{"model": "masked image model", "epochs": 26.3, "decay_fraction": 0.4}
Rows from block 7, named by matrix and row number. Rows with one number belong to one neuron. Each number is 500 + 40 x the weight over its row's rms, rounded and kept within 0 to 999. All counts start at 0. Numbers have three digits each. After the name is the row's rms in percent of the matrix's.
# fc1: MLP up (model.blocks.7.mlp.fc1.weight, 768x192), inputs 0-95
# fc2: MLP down (model.blocks.7.mlp.fc2.weight, 192x768, transposed), outputs 0-95
fc1.534 067:543511502528523536493470464517505456487501508513573529510537511488501528475516542477463551474493522495575510440452434510509539487544394527615345541510463427505598499489460506505473454510486538511524505520473521495607460473498498529461608482531578554500485454551530538516563523536540498562
fc2.534 070:495509485485470482557504450517496488487395506480517507535507482512534506491548484502576499425522632483498471547500428554459461494489386457523468511433571584536458469464505498526498518479470537515578489488487446434544470439493483518452550432567543469536541436492531553474475482499528528473
fc1.535 091:471508457446495471527395471455520497512544540498511548491458461458501470519560497473509474443486448529494505582510428501541525496555556517475483495492521485530527517498519464563545528516479556492520548472479506479487491461536465467541493520467544504508502444484476501502522514555530543449
fc2.535 081:444501568482507485490480520464511437518444445509479526530446502452508524560470481518529480514498534434507521514500459520551505476528497470505439533460470469473472467532565493520453520473514500492462506535518460530509460495483540489504489470458499453488460478516581501479386477511479542548
fc1.536 096:498521453453536512538541491493515498471603491496553412421527493588469414452518454562520520483515501521481528465520499435531486508502504412547444497540476517490521563508517521469493533533406663385605518496460527427465502542450485491498509588463467474491492552475520506527548548476475491486
fc2.536 086:527542568481560535513547556476497477502553497453489418551509477480542432432512442473507497525482577401511612543550491492483503524524513505535569473518554508534494448503527462496484472479509474486518512484425562528555504498527500542465411476459481536423471505462473461500444537481463453511
fc1.537 088:518512521493541541471481470501470496600554473543460541421495518550512452505490478413536554510505531492549520469497440492461479483493372508513462561513508425491578566508545521521396485589615453488497540465538515499441454486452458528461524505524530537520487522518522476524503563486461420428
fc2.537 091:469505430454567508560464504551531516545419496500524519500559498438484526532506517517523507531508562498426511506463448462469538486501460605393590484499527521482508516448542466526569511461553458501453480549507535470494531439482485516469466464558506477530538485449474498508491458508499437526
fc1.538 091:507557527467486443474472462598566526497490534477560462481508500489478507480564459560470535533535504497527500454496521541534489438499540456492525466519484448472554521434453535481434373617505525521499400491483475468517497482511455496561510486595481525466497485569557507521521493487478520516
fc2.538 097:427483483515471485476539500520571471474482523503529591463472525527562456498477464485492447481536531435522461494547491504468398477472600537492576518431523522538518454490503524452480475464486499509510516502446497475560521514546493495492519551444530436500493555505554472483466459434496433493
fc1.539 094:520555503533516479485500496453518500493516474539520554514497485466515434558468569537506473469458487456511504472493529468457486559465476521418472496436476494462464497507534473556444486434573495519548602485468453469487497541520547537503466508514465501468572512507504528488528505474494491588
fc2.539 098:566532571396550459507485500432490442505540495533500531511527482491473498514606637513455416501532529589516472535490509530567574508538521601494460498508479484475488465501488471544520506475457594472468525536531463507467458508477520504492569493496498478480524489496516472510406448490490496511
fc1.540 094:508448532421537523528557495511462494488544507496455493551534459522497555526511488449557493571523547528494553535526531520481522448516487504463467582435525460509461503465455451511460528490509509588513477528430573409425505542486524493558521507531449464523481526492495487506484502540565561502
fc2.540 081:477535472541593469479519533485380539430524517515479593399477543545600466520465540519496563497574500510486522500490509495467574559498477538515504497555488523446477519454458497493574551486463445489470486510520520540520563456534442478508443521433577524478446498607459524507459468518501542506
fc1.541 076:544487505486493532504481480468491484451407457525456486533471475501526525502466470493507475464483484307533518507514542525561526519533525463477522568458497448563518491479508470475459518494543397502432458460518485501507542527526463511480450576499477471476481485507443496456549512513541563494
fc2.541 081:526524457499472563557506543457522505455460514517524498443483505441514442530540501451515506552492520633512494522496516438544514440483525544473433460606415461538530511488567502543494541478496437511532546518550526496516576506536538492496476516496481503477422530455487488478445461508545497473
fc1.542 118:502510650509429475531444475531516495504511510460488525511548471517572478532574519484518534474569439502461499453462492397505482538467586466501468494478472477480469491486465502522530449459526543523571432521436497471530471469487588575507495572496456473514474455540470504469524561506523534504
fc2.542 144:506541518519493485549501478549468512493528510490493509557437503401405487534582552532579521509503539507426449507544473458534467530488425561536466460467470474521496561545458496517501516489468465472351465525504521491545490503517489453520504533460493433536469498529512449458632467482536504493
fc1.543 109:493544473486508559416636497624506477497517475529549523510499496505490492529458531519402500504440490482526464528445533535432411449553419555412486529458456471460489496498494525477559424462504514492532477454524487449516532412510527511417487499500458525471485494526534496452548473528483490495
fc2.543 100:498462478428483478463567558552505465539478480502536506521558496436510469521516503522454490523462480480492478476479491446521471488512486401547495576525521476438510531565523513506460477544425491515497473473518476502456507511495470471468488477509525485612495454476465493545462461489487546464
fc1.544 095:587426530412491497453401511526529514468547468496427510483558454522442584544507476499505506529447375435515478512514557506475526520485472433496498447498505487467514557424531468486529497514512517598554509450506484509534463507511533452545484475517461470484518519454563432496534568530511585511
fc2.544 096:486534478537447527513521523537580516481557471507440538498493463520479500485523562547498517484543451540449495544552536493451535531519519553452480506592509494455516472464477460478469500550501470515504500598467566554508503536472472534462515480363532554449570444512468479497489507545571456525
fc1.545 105:536490522514489513467486473473464457470483519494478470503465499510570480530461479446434459491466459467497455468514482519523440505516473493449494477498517504401493492502512524720506534575526507545572501481472499556503519482524475488512491487490547525506497461422476498483512421491465501455
fc2.545 091:520522525465435497524505491441513551509557540456485506528525456503551495497513526508507467465496457438528496540477566473465514539491525520528400518463441531453491565428575524624460372491500491438460533398511518486495557556489516498529509500435497518474528573521470501471589495491424543464
fc1.546 099:559455474511545517513572566504516516562490450523511447434503476536505547483467468498521528489482546538586499409474465518399429452490481442456467521432442500512555555532535450489441536479516508468495510473468500496484477499486432516531560522503472460448529518469508513515500474483497391551
fc2.546 095:529519498505574538480494550485563504547578603513522508512496537479508510460513512537510521552509449447509531499474516505424515573510548515517506518467514504477496424485449520503511485531533493459534464514470505529457487457538479491519438498499468578430485517565503494520496503516475407508
fc1.547 106:531490504569495552467534444551493502524478453511498510545493501446511611537512516465450533519541510513533523461456527488477541513453545500522470546444554542479481473491448519545453513532518516429516550482475531542506459479558501564649449511480461485542531564486483527499537553474540584482
fc2.547 096:574541473501550562534500430463537516485435556564494511503536539450490475534494510528527530509506549482466440499510491512543490464475503526487544518500498441462473476482445500536484497471505370562476558505441617498499576531436458493506521411475507642489540452529478475498528548512549586486
fc1.548 101:502470472517520529462428505539528467577506497464547500496500544528494513510492467456494540503512569505561555488507512495468548465536492489504481470499514480548476490457437549411556524492534537485504456501496467507516473493465514477488425580563504503448487446454436510531475508477492466457
fc2.548 090:511491482460509497445506497543552529507479524515458478488437514525534511559496561490510474578565503532528463494537517539474522487520507366436425547523449546510498445485499529432442551526463499547455512474532548559467498573529561540536478501492553427497474484444513503485564484522522535455
fc1.549 115:492479513534519492424517495475500494485523522501447470493433465511475504507446468469362487491491526509477498561528536586476461527536457506500454447493489536450507480491522495443458526533518506490484550479406556540490483513493540475569524400572475482505523547443503485536456421531519540564
fc2.549 110:485523457450501503505524510472443518473506498514467533503535512537472539459422537518417477451364482495499485484406463484467519465525450553447507525539525610512531490527484447486495512496509506467493456489504533520485466505473468497457519454520517462485505513491480528514390633475442525560
fc1.550 097:529468469538528488509469567500536488446572456517539464431523450473476488563512494559469536494471450426542477531520525517457502466483565524439478510581519588548481408453523522548543515471429411420536506514409568526510442500527471454502535552502515491453493553559467494424463505493500535493
fc2.550 091:469555486528515413572497503490501541407549455462443520506434533568427454460518504480553498527531531494490490481520525486507443485505471521514501426520511517514457465493471492574506498446436528528488475590603390495491455509503519517540526507478503453452497459546539532502520493495487488488
fc1.551 095:576519472498502526491460535478462524504564529511448480519460479516453401512551533541491455482492483474547494446476482491469534429483569463524484503461555467470438550478456483518501504567589538484494532535528474450489501484415563534522524505520577513550533503519582471518504397487480438447
fc2.551 097:500487542601439443444525460524513527476492482511566495475489473517475538479544532518495518475470486525410517563466526477437469483503561472449556493575510489446514562491512492372513514490461539553458555482504484465553508482508542523519504497519542562487468503485522464476565490511525456543
fc1.552 112:567474431494446556514510543472579532507527520448480512472477461483566460469533590552580474512489532515521497486447505482488553491539400520574463506490484500496480514507550451512529513473492535415489464537577530445471483499483557493494508506503545439538506455483460454496462446410529571429
fc2.552 116:558535487493548500465467484527501451485525478530514539558600569586504517518529474545530503558564491534523496424527511548485599537485535494532584475472506545477517564507424506479459491473553513522593478577487498497461495505501532513489509502460458516528502557532502470463429553507556543465
fc1.553 089:524533553548532463487599582447495466505502488531469497475541483571491492475548470470483498516493490434471502474460525589459487557488561517574505537557502485509530483510495441501401438490485587492482419499504505464543431475464500612503452530558512526520485524528483479512499473567512480541
fc2.553 095:497421467450536469513586468511531488510500506498515491503521485456481591478448408508457462452490491574486568480510488518570492425468481573480526432510527572576488580572467526446509505504548494488534488483530556477475533474517477472558540513476442473524466499549507481488492478441527480564
fc1.554 105:493479453459426513531467538509512479436423444479466498600508517532489550542470550462544569533523517485501498493537577423511506528499479513554480475512509421508501471516545498460570501519515463539452523555583552502487489488491496488503495489493523465448495412525511542480511507509523401522
fc2.554 094:510557539519466543503401459453514506401464488451492575444463518482565540431460446505525476531473424534478444479584477480553506494489521471489496436498446494548507560516440487542455484529544577529516461468495514546577442479519569479519494495495475483528525524472516485505478522474550524485
fc1.555 094:529487494444488472498578465493535511411484515523505507511448569519464516485472451527532559478486436493519545502462499480478419450510497557529489401508495466536443474502502506503492464515564567561457532502506391477457504521461485525529532508484534522434489560430511454499514504460556659523
fc2.555 088:551571556547531528523515452554509467395491579484509463526487494541517504446525518507449438526519394487496493470545613456480477532452507543427502459558489504495501530469497490460488517500454421462467478456553600553503478470508462434524501529449505534562495459499533453506545521507517531466
fc1.556 087:527473515497482508517541458494497467464503466485521512492569464409515415529502455476501478475508440450458524558584496534536496593486513486538468553489475657511543557466560509531477516462450539466518447513487497513496511514507494541454508510593533465515515582471503427396534479513517488514
fc2.556 091:539502492509496532524534465505571551465532509435504523542492554539474536496451527497515570480491476580416515429456449509500500446411514606490470494555504500431494469510578470526575483584460528525422487543525478558503512492540440488468541529487418470532513525481492451482397482476573556480
fc1.557 096:529457447481520542516538494512523525509479369437545521488513592550532478423520424517453459488551445479562496448537530522452538549480510574500526534502492486463506442433483539467479485504470535462512514416439544474457535487483533543489582509537417496503471467533420478494508517500485590472
fc2.557 094:521531453472480523514509570436483532517528523438525527434544477444480493526527535476538500549500500464484434517464555527480495455573494535582453523515488522474574466559454468503538499512497451505546425493456426527490486537496467467505485556559483521455507559447515526482580500481537565572
fc1.558 109:499455511470495478502443448548521469601532549557529487511473559413494584519450551569460561483513537490465456528469471486573504525561464455534519436526602509528468485497535395490503465488475493475546423587485478525426505492512539435488422528468469503513487488529530532535514588480481488523
fc2.558 099:471476538517589455510430432514511409470502519447396513508530434460575535497469455508481531537594534500496513480477559466529511556485463482535488475518651481465522545496491495470507521488470492492508458487642396479567479469511473479560455495473544518506533531548495505510478468539491514516
fc1.559 092:437530506509527402448592455512542459420505520427505531498432468460531421448454457449519554534480484541484453499566576524570502492541489483528493444472549417518534525486520516502504561522530608508498431417494407506440516502463534559507494495498498487504487471440497461493482511519504426516
fc2.559 088:497509523536508368489498411534472483492520488469458495487437538500524520475576512434504512571507496475429479502454495466562495492427488556502433526503497526478504483485546530489508475482570501416446452467601515475457495445504405545456516455523518478500512471502472493513474507517517443488
fc1.560 089:521496456469446471578504405501553501445466452522521539521507573487501513549551475468514470453524419527480525610544531488504521505482528502472433534486608478556492471514442502544497533440526490462469497418528549514532472509460498546507401483523403530537547507490546498496493532595506455472
fc2.560 080:501462541531473521540459449478449459516546516469523490491498486509499489571456466514529534505466520502456527424503516474495510476517484573427465485563496505416532482528454530469513459523500503504377526604487488477512516419541498486536448530502540537511449514512490553544424506510513511546
fc1.561 098:525449499474446547510511437487487565502471501595490528582547417423507491533487503528515518485518578520514491472466574519497524469543494545492497487454512637506467438458469555507525509445459538601458493523529558511490472516537471498503467456517466504565496509566539475467506482515497614488
fc2.561 102:487499487463510478546440557500444512622559516604455563460480536493513525507535492580553508538460470518523491524531583505539453548511515463466465489443502485469472523520431535500541515507450489490456512508329533545539528486482484500465526540473526464548555470513511595499552487470416509551
fc1.562 119:529554588511474476570477516571451466507477459453536514504593527524494537490488483451599443458559516488445434432471481447485482529501471472443498522480505471564531521456482486524577409598523512481551445526561527505499501494481521552514548489532503498552502456499486541475501526511522472502
fc2.562 119:531495435487499433495508546510516448524542471438494432563496518556531510596480492494478488412474539514521500500523460483513530510480567563555494481445511508503477431453544490534544443489503516557556482478491497510532534608476518491573537506590505497481457519498517493555521419598474388517
fc1.563 102:598503514495460547429562519491531481503461451482487465575530473548486540556547601477479554547486526461479505527531523546472436509484480545486504517479492473474609493505603582497493456533571467500448492516539454497511456465487462511515537494500521477467497472494540447445497506479555481475
fc2.563 106:520567494523432602534374545517498493489490435447483498517446580494521549565476494515546498487504453552453505507465495521544473477492540516458498414485462490482511604509486494518495560476584572541499532534487554511508464507546596472506552495500568552543481532507567495452543463457507509473
fc1.564 108:530569478471526513658496500453467464527545524494493468580562470431601498482490468487380510536463484546473485431496476446489536565479505437516483458493434488455478473529449534492381506497526469524470475494666508528470513502523514501480540558464475479533464515447503488527490527469448532476
fc2.564 093:539516478516503457468516510465476462539507486537478469451507404578432481462492562540472464473479579489467451496478513500547504476463534474460434512463498516550537514459535506547520460549536513516503483533384501516395505469510466464474588460499478479510507424487538486600427530490470496506
fc1.565 105:481411470491464498468497443496507524473458579513509530374616517482497503506547436537547504462533495480512481511513495547450468456393463480449463466468405576536499460492549513534486471587521449463555507524560515516482461526571481541493486462548514450520521421502511511495486531492542563521
fc2.565 095:458457538509503484545484526525489496461451478563534507644556464487467472526444494438536456471536527479568481514540420500505546456492510510506574471489587570435510530445407510502423469489604476497528494463529491510553496544476510516492479495487500460581486544496460531476494508594527522501
fc1.566 121:492454536473465532446527482737418517480501564477518541491594515502494472483399579519516499484468499545488482438527493488470567468521477460494448527555472540485495497414515526511494539471486493507473463549521494509481490556510496400502494531480436530502528498505559512442551533527462436532
fc2.566 116:444549516447532464626495445469506543454395498516517483503523506543476516564545458468511466536481515581480494476624512519459485451484551473499510490516507517478490558552487488538470452440518521491516493508489466447490470461505505454526569466498440465456472553465493494468699460471496500499